Weights of a small contrastive image-text model: adamw at rate 0.0011, trained on rendered scenes of coloured solids on a plain floor.
Rows from block 3 of the text encoder of a small contrastive image-text model, named by matrix and row number. Rows with one number belong to one neuron. Each number is 500 + 50 x the weight over its row's rms, rounded and kept within 0 to 999. All counts start at 0. Numbers have three digits each. After the name is the row's rms in percent of the matrix's.
After each neuron's rows are labels from the 100 texts, of 14976, where the neuron reaches its highest value: "fires on" is the input token at the peak. Only what is clearly more common there than usual is listed. The data: rendered scenes of coloured solids on a plain floor.
# fc1: MLP up (text_encoder.blocks.3.mlp.fc1.weight, 1152x384), inputs 192-383
# fc2: MLP down (text_encoder.blocks.3.mlp.fc2.weight, 384x1152, transposed), outputs 192-383

fc1.316 085:400465447484612542474466514523517572541439469548565540459581499540513478470551471417644447560593462562596517455485487414519525481519518452546548449593502515477450462521462464513594436444515525581589495508487395533521555465482585497445545553471495516476535479471523476426520486583548435425422438454495444513511486557434553511485482462471537573459509495480510539539520474495495459573456577508513520420425525435437515445454503576502496595479495475534598492543399503517530508511438449484474544455531490600440412350495507598472527536491546493470526496409539482593442478529498570488
fc2.316 097:515527501536522501522503507471520478507530485528491490511573461482494547498509497505510511477533548507476473176461496509509512461526468519545500455493484523527487456497540503486515545492516521528555442491516482481511598481482513474516481470457537608529490471563500579479528534601463472503508531485491522489507480506467509527501501519503509497289473480530499517537539512507483181534520508496504520475524803491519529513499548508508501502506529493473517528547474510513480510486492501442529452481514485525510488465475453491502486506495518505527507499472490500461506497515509542486
fires on: "e"; "y"; "i"; "r"

fc1.236 154:457525445462511578481411444533586469539491382459535617400495501555512491432528484552503504503544445491610443555566472430546608510491532576515524468507559458461483510563497481565419484429550428557573534502537512447461457499462610511461594519490501451554518405563591427500524455452556458472448394401448545525549463468507537530479540465501562501493520469486460505445476542546502543491487535498497523522461497504449543494486508480496435506500457525556515488554465536555550456564486479547459449520539486553425501473507513595506398450552476541514543461462600454583522498567465485514
fc2.236 151:507523488480399523522437474518568385521507451471475505444475484494506524424557553470408527523449443458510488481489490462547543623415522511480522528410503414416510634496429488530517558502519502505552464488548615431418481511442501476473593487591476520518452513511577501690468520479541525514463464502537506445544537446668561469484531514583549471456519457526511539479371528550566577423541412493543463559503563534516520486590572400459488494543502478544441546510554503487496492544559466514507483521459451479471560536450490506477505491530370471520504484548489411499618523528498375527
fires on: "p"

fc1.15 110:490442605450530552505475598536580535511477469454517507445497485544575456508526423545540437488584489560558494508492561473510526453568473473510478391570576541506346389570504511559523494451494509526552521575513426472447538462432469528476535551437485500496542400480565479406545506472531459514464429431343548554515529521438515490532510478425552494494472478439423552503579544478472503629492524471420632479444520433448487529427462503488552512460460556504573484523480560553468473510488445456461509455562530545513498413497501553550546455444544509453475478436465531547458477494425540497
fc2.15 082:506488543510470484406557439472471499476432564536411510502526456504472505555469453461518482476469518557487514331520531527480518493503503535551512532452473485559529540527535510484491403513527533521465532478411531574569517642521511503507431519489532478452490540518451518509500520482531534430481549540547484442405472540464463561449573466533509533400466564406554522490472497482514285465428513494480467524509683510525561476529499524522537490510500532422520436535543488532519489448485558492491568537540503462534460473514520511516399454499503537486532494560489509513503518396484544531
fires on: "i"; "r"; "y"

fc1.461 104:498445534421557551450465539551534548519486442443548499456505503609517476500510447485580437520593497541569481484466496498509537445582459512508493456602557499502411426527526473555484484417503490510540474527478428509540508499511489522510546537449528469457558443495560429445565517459528488484489417437408507547473502515449484486427542491417521506492449480466435525474584510446440502551488562504465589447454520430454569517449471501509493535421467556487539457498447571560456496496460459500434518471540518565495442478556469527559495472513525515478501453440470471536423434520472550542
fc2.461 050:470442480478431450478551481550465486615489518514499513544478507447465435619521444478502424502450493517529458581505427506465514469531489465568479620462502476579491517574542480437415418578471552464411488493443508586558415599483479494537536476495543472502429591433499454470474482448592569502464489538496503459538467483556465493420526500521458477618502478510520583444498486471480578452429498615515464546478407510461544528490471541583475545486419568508448435502494487447536460413509532488513559568533470473490505577535552505474372498492525474467506529527550520497476522439528527523
fires on: "i"; "r"; "<end>"

fc1.427 131:498484483434567522518495461499551473587392440491510529421503436547564546513572451472522407470620504471569497536496505494523591516583432532514530495566486489467475523562443470575598567470530521563577531482516499479457497555434524566465584535449491449553488506562589439441591509563604498508407415440487575485487484515409477453569493550498500549449467481461471553400565577520462553546503584573502545556443455436490523447471499462528579485480438400510579458455497576542433493549481420497410529426542471588449415409596593455403500502441560495428532435492527508518500474447448533576
fc2.427 147:560579441503487457522552487461504404471578632524461529522479523471504551549462525538466507487504502474484488451462480528465465510500477544425501662471453463457563602504449525466501508537450523478515489480545571457434556489475482495475507481522510559603439557509423522526499517477521513542478486554554526468573506511503469458536512542638406488494473492510579507516508513553528444437553457492522509475554442476523551466588523483548491414528478504520514487504578533461490483457497533565539478514470403479512520536493466505498508556479515503473456497541454470396609574504474489512
fires on: "n"

fc1.479 150:464489550468545502486492483546502515576431394457488552497420548589549555562463461441504477558572410442574448520432448540496479432512507482381434501560530568522461470543466427494586421489478498510494459531553401455481508482527567565500559482496553484428523532474524441492592459442574483504548448381468496496567506475460536551454463438491472533465524476551460540481488467555452585474584576545452555498488464467503557447490476491532434513416516476625511458486471577493463470421423550439417553546532469557451520498530431597556522474560529416511542421487533449480436467505484573493
fc2.479 152:489506472480485442523584464484412470551488465476474489542508505558470565565445493450501487523515482340555479462419469533458424487482494521471511625503522539506568505498455452510523517518457515532428432527640540487417533518529528483498509478569492537481535579488433489602610505484553515526505497449541443404560479499517537507456445505580380519439500455667561498526511365612492603410566538561491524542521490491520569420549492395524514470451512470514432459507583602349447467523459512488472556505505402508460543551482433472482491479465487388492477451550479388417455504563501526497
fires on: "l"

fc1.336 070:476553580472591530506502422586512586428484509468439578478489580518423524502484552500531513525527612447484495516505546538586542506577457537631445451523580479447535490453554584533510445474518421447460491416429509539658411551459489430605474551526515430487535396490569480496526546492416458433512547523544477561473577585499490489423538553441529594587446475427521533488497462516448597556456501555503467543453421520574503511503498533536563499454525520525525484451456461527485503484462545492458516451499469508542443487509545552503534518521535520510570460520481459524529454478481465567
fc2.336 105:504482559481498558525520416591471581459622498493444584506456564493369508480477503549506452572506503439560546515483538587559489504524460523487384489511530494437571471452529630508484537460444433417478498384441530494503314573538426406575494538515443350513518465468507457484504586442536440447470552518576501519561507542505451489490456503472532553561491480494557480481497495516455618537502512519482380601482439550523545538500489541580535467482546539598524466443542428537438576530464486501409487447454510436614518489544527504552435483401507554481588448523387451553501431480528501521
fires on: ","; " "

fc1.584 119:572481633384471545530503544563507473556466489409458544484500475561513491555536459538488443569489462481533435485525542573583510509503440543481417518506606457431433534549540501519527548463476438471536462464514550417482504543480441570546595471535461396477493456486547397556540613459587546508488440455475488514521520487506461510426486556522495494529453503530439519392512513544453519481517500565538600552505488470539557492462524436521541463440401561538492460416515612496446480439504479528410507435542450492508516555553498457601470464431486501508477379488440443463530451473425462629
fc2.584 140:559556441532406506591538511451472440572516514504470428542535388507452529500464550497413504461494531417432455467466472536507487521439550582494533503479476431491532582433499460452534487511484583498466468442565529452545523448481525462469520431639527515543410474573523545641581496521472517562551461512577498537508522474517493512483502610513445485505471505567503526525511470531492575424552399516595520506603442522563492503491535411488490483542510492469427481471506528457495492496552548476519426500472447539500507591478430380460472521524508471535475562598469502362550486511449428471
fires on: "p"; "o"; "u"

fc1.201 104:542479550359479554553449546532511494556442492414468545412520472545498495495559485546503463551501430517560465488491554477596546513521462534511509478507617444424402506531531483545519508475508470543583519449469518438489468558487526537505603462526467373511498441560609360539517556485548540497509420462446502569502476468499470450443516540460548488548447498481422471341516578557467519506464497518533582543491495480511497501458527473481504527455364553548492473460493585566489528504497469476437487400500486506489484552573526468484448487461476532509500415488488471511539415507421478613
fc2.201 109:539568439537415512571486515458503433570492469487490438514543408506476530459480606482402511474470496398412462475491479520517495521411565606479515492474505440499520589426503444472527505526514584549501484468558528439516506473513506497509528436650511527522439482556554573669550483515486515582560470551539493540534518437548485519491488580498485445502471528573503497505484460517492581411575337501576502534572466557543493496490504395490464487542522478503401511467474521457501465527551515493534424488460472543479538571471417408481481500548489448560486586554497503430582490547447387471
fires on: "p"; "u"

fc1.322 095:410505497492579586426454483551533540611562492501525520481508430523481518468521468444577434540636368494563521493434506494571516422549506507470452445573535521491520462522539504514498526410487488512548446476522462490441491569526439460421564615524440460447560465492579457464561510526631470453436490466492477488566394449491526522516436431508578561512470480505503577491526478533498523563532538544425510558418457488402481500488521569560488516489519558573591476523409528498457474447453368533369518434505467593466488426534478563583390449487536428440545422507569492563498400542441617527
fc2.322 074:566475510507412525495480466471499530422464549546492532460351537519458438517449458546449525408382546521493456532540548530478476558451457454496489540479492537523496523479415547514438434558503468423408523463442500497559428578497520497591416487512566410510523554447437525531482420421466469495521523548520531452436544606504435509493562515491514463536519463546543461458460587469452517490453532424496459518562468507520507615521479462519440514480526449435504522470608524530598529567485582559484483582513540419559444539520566499491530460507471544475510480525452526498498548557568470493
fires on: ","; "c"; "<end>"

fc1.121 156:448516454464506576470410446547590469523512379450527600398488495569500494433534495542492500502556450486597450551551465433542614517497508569510521468513556456449475522565522477578418492422553426554572524500537492451462459506471596536464588506499511456556499406572585436519529456451544473470419407409453549518556469464486542529478544482494561505495529446465465503428482544542503552509493529501483534522471499492471544505504525487480423511496457528563503494557481523552560465554490476533448447512534473537431498472523488579533392465531477528521553460462621460591535492569451480500
fc2.121 151:509520496479399521517433475516568390524503446469472513440471485497511524421560552471410524522452440459508488489495487462542549624416526507480520530408498415416510637498421486532518552510515495502553470491549610433415478510439503483467596493590474523518455519505577504686463520479545522521459465502536510445542537448663560473486528506584550470454527456526511537478371527551570578420540411491537463560501564532513518487586570398458485491538501476547438545512556505484496496541554467513503485526460455474468559535452497515479511487527369474519502485548494413510622527529496375530
fires on: "p"

fc1.611 103:484463564435552541475481559554491547538470462436542542474453528557534466539511407522568456526609498549572508492485520517543519448565452513518488435599574520534396410568551530551460488382520410491563481523477446509506536499487496500533526557456486466474543411493553440415543548404541512432506459385400485550504472509402516524447528447408524503468457466455462494475572506465465491578479568509423568459425490428521520549452459534525520514432452540503570450481481515589487472454471483491421557462559534562513505467571518549529503443461537524478507449411516486553443462456436534510
fc2.611 044:518431526508376504406550501458513462510440581500502468509527430521498436579479397443498454382402518569516446520504486539434472446453528462564473509431507519611504488558541453479477402529539561502411498534535526560478438530500504605486480537487503485476497533407430542512472486452606491469468478550492508436505454514513454535491495472514477484571498542479480559474478540453528572468430479502502509541536451446428560479460485506539464533500481477438497442535526551487507461407510550512538610567540484493418468509443510468556367492511483491421489448562523521513443497467510529531
fires on: "i"; "r"; "<end>"

fc1.368 135:456511474447509557477401467544570470542490394434535601408492475573510488434540475552488497516567450482608449553541466443539604511497495583521507460520566458439480513554528475594435496434533435552558535491540500445484463514446601532465611520477500452536518388585580406515526461464529485474417419411447542520528460485491539523483560489496569498506508437483451539427490539534512542498464515494483530534464509500466526494498514488482442504484448540559500491562465548574551449565470499542445459492534480556434523466513523568512386461524487520514529439457616457558524492549458502518
fc2.368 140:508521498480404525518429474520571396530499444469474517441473488495508520417559554473414524521453434457512486491498490464548548621418524499476520529408503415415508637495422491532520551513517496504559470486549606435414466512435504480471597492591477519518459520505581503680462522479545521522460467503536510446536532450667557477489531502581554470453528455529512538475371529554563582417536412492533454564499562535505512493586572398459484494532502475552438547511555499485500498545551466511499485520457461478469557534454499518478506482528368470520508485547503409512626523528500376530
fires on: "p"

fc1.48 121:455482438491568547501405431496537597529580432509545452443502467552497442482541458527536456545539422442581548528561463444450529527490548561457509424553501518421491480487454487549423446515378442426511577465525443451529497477585570481474585499481404490502474513476508473431526405509475558467449442454496449532524558406439543413444528506436506559447529574433482552503486470492532533611577565520463496506492473487478482603438432549504492553505513496455541441530463466509507548480510496607448454484517516522490544457520573586416570554463548526516577491478451567568448552535429543490
fc2.48 128:473533423590559514499470438444488528529426521622492489429561512474475478400461498434517513507476445481500563486493529439460513585378619504534556501465441473484567598409456492471533480531551530549473613485541503463506488506564526484451530505559461534505476561420392581499409477561479456440471474585585430482486523474475574450536533497517467561385538597431568506615419473558545498486458469439527406465486545523438502468510473574468454522590546507491531465567507423459481477566495469474502520482385511505492475424482499510496516643548501461513478568560470581578535608528457493400
fires on: "e"

fc1.505 092:569422521420505478599497592528495578479448451505428490471546530566582434488432413504491470469508545511513460563539482541473510531516449492653538492514523499475363478673465555501560443520486469452478526516427486471523518528522427598546495497482573412554440427491541403510545515459495467554515487452353604498429481558494411442492516579441455473536484495537393487423516572467404498542417557506485608485543446487536557569452470451553508439491386460559472440418519508515417560545521523398442397486667534486550462536596540464506501544411531569549503474442452547511495512497508492529
fc2.505 108:457645495592512558510511426495482500510558538508509558527524468461415543481498544507540472567552474445461532497443492527576457419514522559397394481480550478490574484451547496450544564453495494540443407436524507522478454497459517400414515503602483500477485449531533517523550559535537422458511526580593438499637427489546519553521474506514518525492413528492574560565470426528499574487605408527566419569459497571486533386549557542507494531557579543588498506515395506483480446461469444478482528435392432570499562444460395489562376483502501397518596525605512436500549416565513517427
fires on: "l"; "h"; "g"

fc1.675 104:476525630479546564499510480571515546542483458459492527465547516524484530496486501539609386492608501471532477506478525538568562469581453535555434397592576488482506433494546526519507523428504446493534496465503458486539471535474458477534562574473483437480537395502592453405562548482527464438420499475507493532478454538452474506461532488426523540474472508450477561488587494501414521555480539554442474515436507502514480525463475529546566540450520553503582437465473506545487493501439453443393503449505495567574505433552554513505463461439581466442570457494478489568496441445449541533
fc2.675 065:508494499509474422470510451422498452471441569500445440499494479492389464576515472477522564469380557545509430475515556439420485496451532475533617550495442504547535530421458453506452447542494496502475537517491511568572524494528621520480437413507579499448533588493401519522491485527420568488569484512551414487470537530475514568421563478557491494495529538483578475513475471487527487425485534437526454425514483455546503483523475493432534535477517534357529487557577582494557464443484567510572508584528488473449441518445497521467602507581493532535453506519480519465464569489451505458
fires on: "n"

fc1.0 098:455473483488624509506404502537637565518524405485530513421556459517547456501564429468569448523603460511585494500524466443522563512584500498506535436559544493462455417533506442520457477476462463488564510519472402480544528463485527510472565507426465480533507478512574448415562462531481477466431432447421475539536504471419517445496537483417501514469481527408430555500556537468480496635546584545499557486463499462437464573409457541509513549444455531484510473506436511536491513464453467541492449441535517542438474466555565575506556494477546504496540497446474517590479470504444525509
fc2.0 064:515549478562464511426471474417478462447472530559458431479528440446510474408451473504450568367427517533465494482529561490517520508432571510475541443395447554606498517512514490540498448497542558535475552530505552495542431599575526512481367526456517462435540522460466488516470485440454521432550571585487479408447492508480481596484538481514601475426515575473514452449407525450531414456465516381470483564516586556466495518512500532491420500550519513398513510561559515519551554552491486542503505544509563467539396432471500464499445456570459525485505477558495471524510488567472495488
fires on: "e"

fc1.81 087:480470525466558576515538561558520511609396512496582567505592482505503465535508496435572424548558464537636492462479492525555493424591450458543471521548574518495429499549491490481537491447531566540626453505569470470454573474434475500480573517525497527483524493472516470484541528537607459486488439476452492493517503573504547532474545515485497554442451402558467567512545479545471468501453529512483563449431550385438510528492504514543532547428474475561551502501444594525456457508444450488453562467540456597456465504472481564558511435493510402485484423387506460502469385517485579476
fc2.81 104:527521531514518486509478518485534491482502494510493518483488525503486502505498540529515496493524510498484484156506517516484517497513482507492498503498517537490506459475471528500512502541509482505549512503480483485500566517483511516511504504511513614516513501512494574502514505512482475535520499509508532486488511509514463521539505505501491489321518495507506500528526502520500150491500470494490497498498832506489506501507488488498498491488518487504506506498511500493503491499482511507514481509487506487507510519498510511505504488506513523502522504470502496514479520498504495492
fires on: "i"; "r"; "<end>"

fc1.104 101:429461474494579540498437490541606573552596443486519473424523477480496497498564440523543417587551418560607536497452485425512525482519503515440524410532495483417422430524531452504488508473423475483550529472489449519525529460505583468463576451448452458543466510521540469390532461544501562443460445481418472600597512445452541445451550450377578548483529510443426556503503529497491498622612515518504533435493510484488469568397470592425548564491497535492577498520400502575510488438496472581501446434523500548493494445512524557476558529472517507526568498436459543563458493474454521468
fc2.104 100:515549489578545508463480471437507544518434561674542533418529527490470465429452509436547496441526464493487528315507527520491506514434604494484479480493520526540534491459454506421538449538551532548498572499545446443466513517520517513482473540539487568522508547425399616483473457528523371457484546599529474437489480520452474576599503474514511533321523591452547514590512488534530302479452467435499477494499737538425506505482487553537388501511531458493525453529504454482509523542418505508488552500411566483488458434516500530519465500540508485461519532553524537568545532578509517436
fires on: "e"; "h"

fc1.175 089:526503566478517498504494519482507609524487469402505472479559509510443504562508537523541573508468441517474452505514555445565483433512544466481502451526581524468445469474601419587460508491458464519562518473437417532573470535525543507559486518500490464422636466547540484469506552493432499521542499519420433572507492475501465589447507468426612456525481569496471446424584500468473545469489498477503511474397517547463440526414459454422515595394508576469460549441437579567565450485458513491523582471481573517539499506555590486525458405558555511489481465393503439503429357492453457519
fc2.175 100:519526480509433503507506492522471459526630538495436539478398442489485495462595516544402464533461472454497503406464477543492483539430559575416429533468458475483507555504506554495464550529485472415492491460523560467426475444556470453403524464544400491561455558484496524546456515485563550527446544549483540489623438437538469465499446486506514482478589449531523475466481539540549472483679467495488503622599497531558520547530531481556540397522485493529474499510559449487432542435528554589487425530500514429514619563526402505544421524407442532513500513527472512506564515469499455501
fires on: "d"

fc1.209 088:510477580412534556441467527572530560538507496438510530438398571574502442527461407536586462477522476544543444498568489571533543454581470525456458457628580518516419441569495523522431471413421395433512544509479435491521540515514539513545543647466493466478529481456553469441537534379519500478480445455438474542502501538417477559486539487435498580469539467449461530503577531479455486583485511483475573447488519410494479539446433512554497573473450498513560448461475551583513469455476530547458550497551516549533510500547522552528536489488579492416491471460509505550462438476448505535
fc2.209 076:521432574481472474424509467457532534472461472482470509475470487511535518558487461507531481443461514594500461346546513482465509473520491505536439491465497541567475448537529460539472442488532500462501519546385481599517521598496533525522448529439493496466548518551493525452504473442505522430457543501472530452455474541482459545461531421500574499456494498427474497450508566458507296504463534467459523539492749493508530543500490526516548499479500473421506477542527549544557515459472547555508562565558542468502458449481588506491424421457472561458518456473536503533422504437517557532
fires on: "n"; "i"; "r"; "<end>"

fc1.361 098:425505500506572548424465464548513568558499475503539520497514467502479527512538478483642406538637407479557500524477515510550525395566541516528447469543528513485506423500567497490503495416489421502522480497524458532450470540509483480454572607491450496458574441483518493432551509526564458449420495485503489512521416509475558544471457449508544555482462536441489597491529462535513523541503526553435482520406467498396478478470521556536492566452523535543571449531393500491506461455414425475429575442487470599500478412514492574613415436468543449429535467521563470562501429531485581498
fc2.361 096:546457502495452455552532424497469513414463518535437451469445506506418434560414442487455534401448585449504494511515530509449482576489422469600555593469457529498580497454405544556474444552522488442434568446480532484545380605520483503601457474486564447530499525462407494513541431456457517514494475521560513446371575584490445438509536553511452501515518457505536504473504519481456567516405532514499441525534462492531506598497425471527451465497487435464471463434658533479559554626487550446466470567488491393529477531534604464435589524445494543486528483551404531503498591531545476526
fires on: ","; "r"; "i"

fc1.264 123:450469452501619534501446442537558578537558445495510462429529483555481480470556469490561446581581384464578537525516457449496536506518526573468526414587500498403507476487481475520476463503406461456528568454479445472531464502571558458421576451476418461512488517491524471420515452511483533463444453444499432510513553428442550401446523518424500539471504553439501550497496472526492521608579567555482480519503482518455508572451462523481516507498503527481573451518452476546491548490504479553447476467499510558505511462551543571451555545458562490522586501501434544567470519513437538498
fc2.264 126:500526415585538510487462449439486521521439539644500488429552512467481471398462496457511521483463452494488557483507530442456506587367624490508541496465433473499555603416444490465533475543526524528463619482530495460507485495557525496453513519557464534524473564430392584487397463561461439451475483593575455485502520479473555453556535498512476552402546588436553498600422494544543493498465463414542415457499546529430482494496473572468445529596542498477524483556507430464500477553506485479516517488380536493492470426481514504499517642545492485495464581555489599573546606538472477397
fires on: "e"

fc1.435 098:529499548378484505486505547488519590500541460428522510486514525544436523551495502552561565509485451533494440524494577464553509459490509450497474430568585471452432510472558420605485484490477443503565538466432444532575461550480578493562474552488498485430605434553532492488480591482459497523524514491453450556539511520456461520443504475427590474542479561511456443400594531521451528482473495476515537468417517550487409543417484484436509639412479548497462534443461566603561470505443521539514598467483546505552492517570604476514461407536563513473496448409502433473440381480439447530
fc2.435 121:493511458539427508510533503526422461500602561471448483541423452486503486455551499507381437529471513476462533403443450566475453530466536597413428532485472492521507519527496534475455560513474501435459470475527555515461498411559493466443496434552444497552443548529482511542465476498535557536489527540481569499606450448539471457530430497488471487488582439514521481498477505474511459523677453518486497568591497517571529543539502508557546403560505463530479517508537461485445515443556542591496403526520498438502564555508404456543452547398464519554504570525486545482523515466509475458
fires on: "d"

fc1.98 111:517477565442526540548490485490526558597468455471497532430458434528466484551484502590573510452537421472541435503519558539578526498540515522462441454589586503450510482495534497584558509525502519496548549470478469456555456543476456475559556500483431392512539482543578413446586547440481522484526502454515453552512499484380432482483520550425528512520467486506466497427619508522445558498499537512495502535507459523467436532394450501504528545357439541455500455463474574566535527513406514477478530418497506550560525530644532467488466436470593508486522387460435459479514417454403496561
fc2.98 113:616513458478432490532501559396505474571568517481447474477465409546488529552433534586427562444461435457459425475463547490492470474443614590384485490525507489457472592430481416536513471532461518499525552485503492408524478496513511519460489461550450502552509500573514530561485510430452524566583483535479451551612536481463444524438535520474549411523501536557480418461530524564503555418625472370555546512551468548519466531438489400485460494468477557500435524455482584510543462513460551562540465516457542531573539543527438427485454466532542490490411522478459447415502456527396378497
fires on: "d"

fc1.453 098:500513606454524554471508540546569531550493524461511632485514515548494470518540481515616431497550489544565482445510562525565554409606474483466413463563546488474459467512577514505470520460452438464570506463491454526544572447421506496524569609475523515515522424526541490470507580473523468502511449478498479526511480548449497558473562510460561553473491524435485575495596525481476442558511510508471542438438557419476505518435501538514604559443471552548577472484454555593482443418447510519466502476501482590555475451503523583598482419484569465443516464424499463562483440465455507511
fc2.453 109:517498515504528475488489502477533477494471489500492508475502500516506530517493514497527515492517498523489471193507516480493517497518491509519520494503501511485501489488488480515502494516545501528562520509484488508508640540483533516496505502494513599502523509549506549490516512498478494507498494492500500505472507507484497513500514490523512511269503492486506498523526501515518179491486499488496518480499816493502505493500503492485503503490504499483514514514514522502519503517481507501520505513494494501483499482486514510494489483517504526496497495476499491494488520498473518504
fires on: "i"; "r"; "<end>"

fc1.222 136:467523471448521571488409486536589477528484410431547594398488495551504501438535487540496485506565441510624459551527467433550620524516511575521500461533563479437469516544514472582430498427542429556565521504529495443476465524472602518465613510485486445555512395581588422493546465451549477476422419422462528536528478473500536529489538485493568499493521445452461526433479548545491532509458539495492543521465514477479536511478512467483428520503472539542501496547470536567566461566471485545451457516549483566446492478517512592508419450512484525508529445477606465559521480539444491532
fc2.222 140:510522492482401523521434476520566392526503450473473514446473489490508520420558556475407526520452436457508487488500490466548542623416521500473519531405501415416511636495423495527519553515516501503555469486549610433412468510439501479473594489592478517522457521507578501680462522479543517524461472506537510448537531449671556473494528505583551468456526457532515533475374529553564579419536410495535451564504557539507510493587572400460485491537503474553437548509559493481498500545555467511502482515454462473471559536453498513475507486529367473521507486550500410508628523528503374528
fires on: "p"

fc1.658 116:459526582456542578444480514545592539553524518464553613474483547527481485518515508507595450520521489584593500445475531483588558405612471484443433432538560506481440454496584468514472484444423409487604458471499435539539564470447532490502583618473498514503535432530545486458508553466540468484494430487474500542546466547458537542489536487476536522445475470473470585520573517503459437533528484505463525422401570420465499490447516537493560536471498548548555483495429549550528468418452495519489530467508482575509458441484515553577486457503576480460501453423508456555437406489463542486
fc2.658 121:512499504511524486515476518484530475503476497506510511488512507510496524505503527493510513487521505505493477175496500479493511494513487500507531494507505518490504485479472497509512505520528498525561507512523485478493618495481519528505512495506519631511505503521504563497518509526488483521509485498513513493491517498498512505520506521526494492253514495511506514539521502524510175495494487506511503462500812490488503498504502489498477510489513496504507516508501513486499499517488492490518491504491480510478507491476496508491510505525515504501499500477502496486485516524482512493
fires on: "i"; "r"; "<end>"

fc1.689 110:495445567490559527472447590507628552515464443498528543427558523499578473521546468530570446502599468553556488505471558468530539460583467464490463425558553558492372412537517500509515499471521489536534504575484408502469539459426490546464554569453514509505530460507596475391542481507498427509492418480373517522505477546437521510509524442424552489492476482423421549488573550506474492628505534464461621467435507433437491557405495517487525537452484544494559489518458592542533445481453438457471507455536500545454456443523548555521538443452544509458487446418478516568458478506495539490
fc2.689 093:498509512507477466446553431478472490457451570525406505505500496489477512512451481466494501494467511538498509259528521515483522524505484522558509553451469484506535539508512508466481423532498518521468540471405537566562537644529516496502446515509509542474494534501451520512470521472509539458488556521557482448445482531501472538477552474539503538348508551438566498495473492500519247448455499489483467541515741531530548473544485521513534476524500530467506459508571481516515495484493547492498535558505513449527473489508523493526421488511494534507526497564493486509538537438514507522
fires on: "k"

fc1.421 161:525532603515622517533495495474582488628408463543474569393568440493545538561484489539586507435621497464507428581494531493554564459605486542541451461514506525507485510513518481521588525520524514520593527510530467464475496540443515577549570552427467500523508455577521474406606475519502437490454430481485541467445425496358476487549556527525492512447424546462469554476593509544450537503441546499429542535474467434401471485394479497531560535397468496436575439535483598483505428539405452452482556444482458617543476414489553484457394469483582458415477401507563518497527484465437578543
fc2.421 158:583609474554516493569541472472523407529552593530436524499521468419507535549498530537452489488518487433489471520475501530521493499530481570453497610413461456458542604468489523430508538518459527531525495451598587419448531520442491461488550455494493514605379523516428496514562535505524526526471477603570488441563508489473480488513543598626403511485468500493541548502538498594517508449549455501520524514560407466519524473528510486526512440519462522515508460485601526441449476460512483521499456475433376504521522532502468465478504566472526454481422483604427496394630559460450499504
fires on: "n"

fc1.570 102:495519645457576561465486458577535607512548472463509523474495501550485498501494492516560422520580512502511487519492522532575582419562478544534434408597588475490489459477553530515456474409505446468510495458467449521561486549487464465546522584498455439464538384517586477460557549496492459457482490455505481545507510547433473542456535494405532578488464500423495572497552506507393522584439519518480506534434526489488504548485505531546504543441509511524551415492458476568504528520449483491392504477505494588549491451551548519564492449458578486497554443506478477601505443472451556518
fc2.570 076:484455536513506427500506444461488468466265514496445442509562473521397478513500434440511568468457589517464470497457531436448512523504499486597622512453442512524573508455482454570466467539664526583495534511456530559584432530517625498528461447493573470447550545544462467515478492556389591486555479479551423513372495529499520545437540490543476519515502525485545454495483492515515481448423562517471419491500499486557503401554447452425522536495525508353498477547574554506574505546511572432510516568523477466451456499518521508428502485578479497532512478509534517481424563436462515524
fires on: ","

fc1.756 085:401453487413559501427507487533474495492492491433600523498499539558536513526500410516590458528630495584521511502500464509502550481567459499471481487664494482454475509605496494560435437356511455515596506503448469545501518487454513514469510575471486499461571470567543466438543532521527524488450443358445535541476445514408474493505458467494501569499449505440490506482547500457509475595478538524399572460462472363495495477495492493545548501501433495508581519521408544582565450453503498541448544507610448589474447446603560536520496517445566514447581498385583495511441494438435546576
fc2.756 077:569546535520405550533510498461492437495649637524381547511473514521491546509529486579433506512420477473445522378406541547486488538443548559474422521427464450459529589522487524500553539555484508430461523466525618422515508492513450493498517492574444525513391517448481552594411518502523519487487475567532479506575504397524478472426531526556468505533516548474504484519404495546536440431504376444533491541544541527518570505541476475493503458566494560475518485532548471491453457424570511474518462502453477466609557540494443481604397583503476497550480500558431536470559541468439423494
fires on: "l"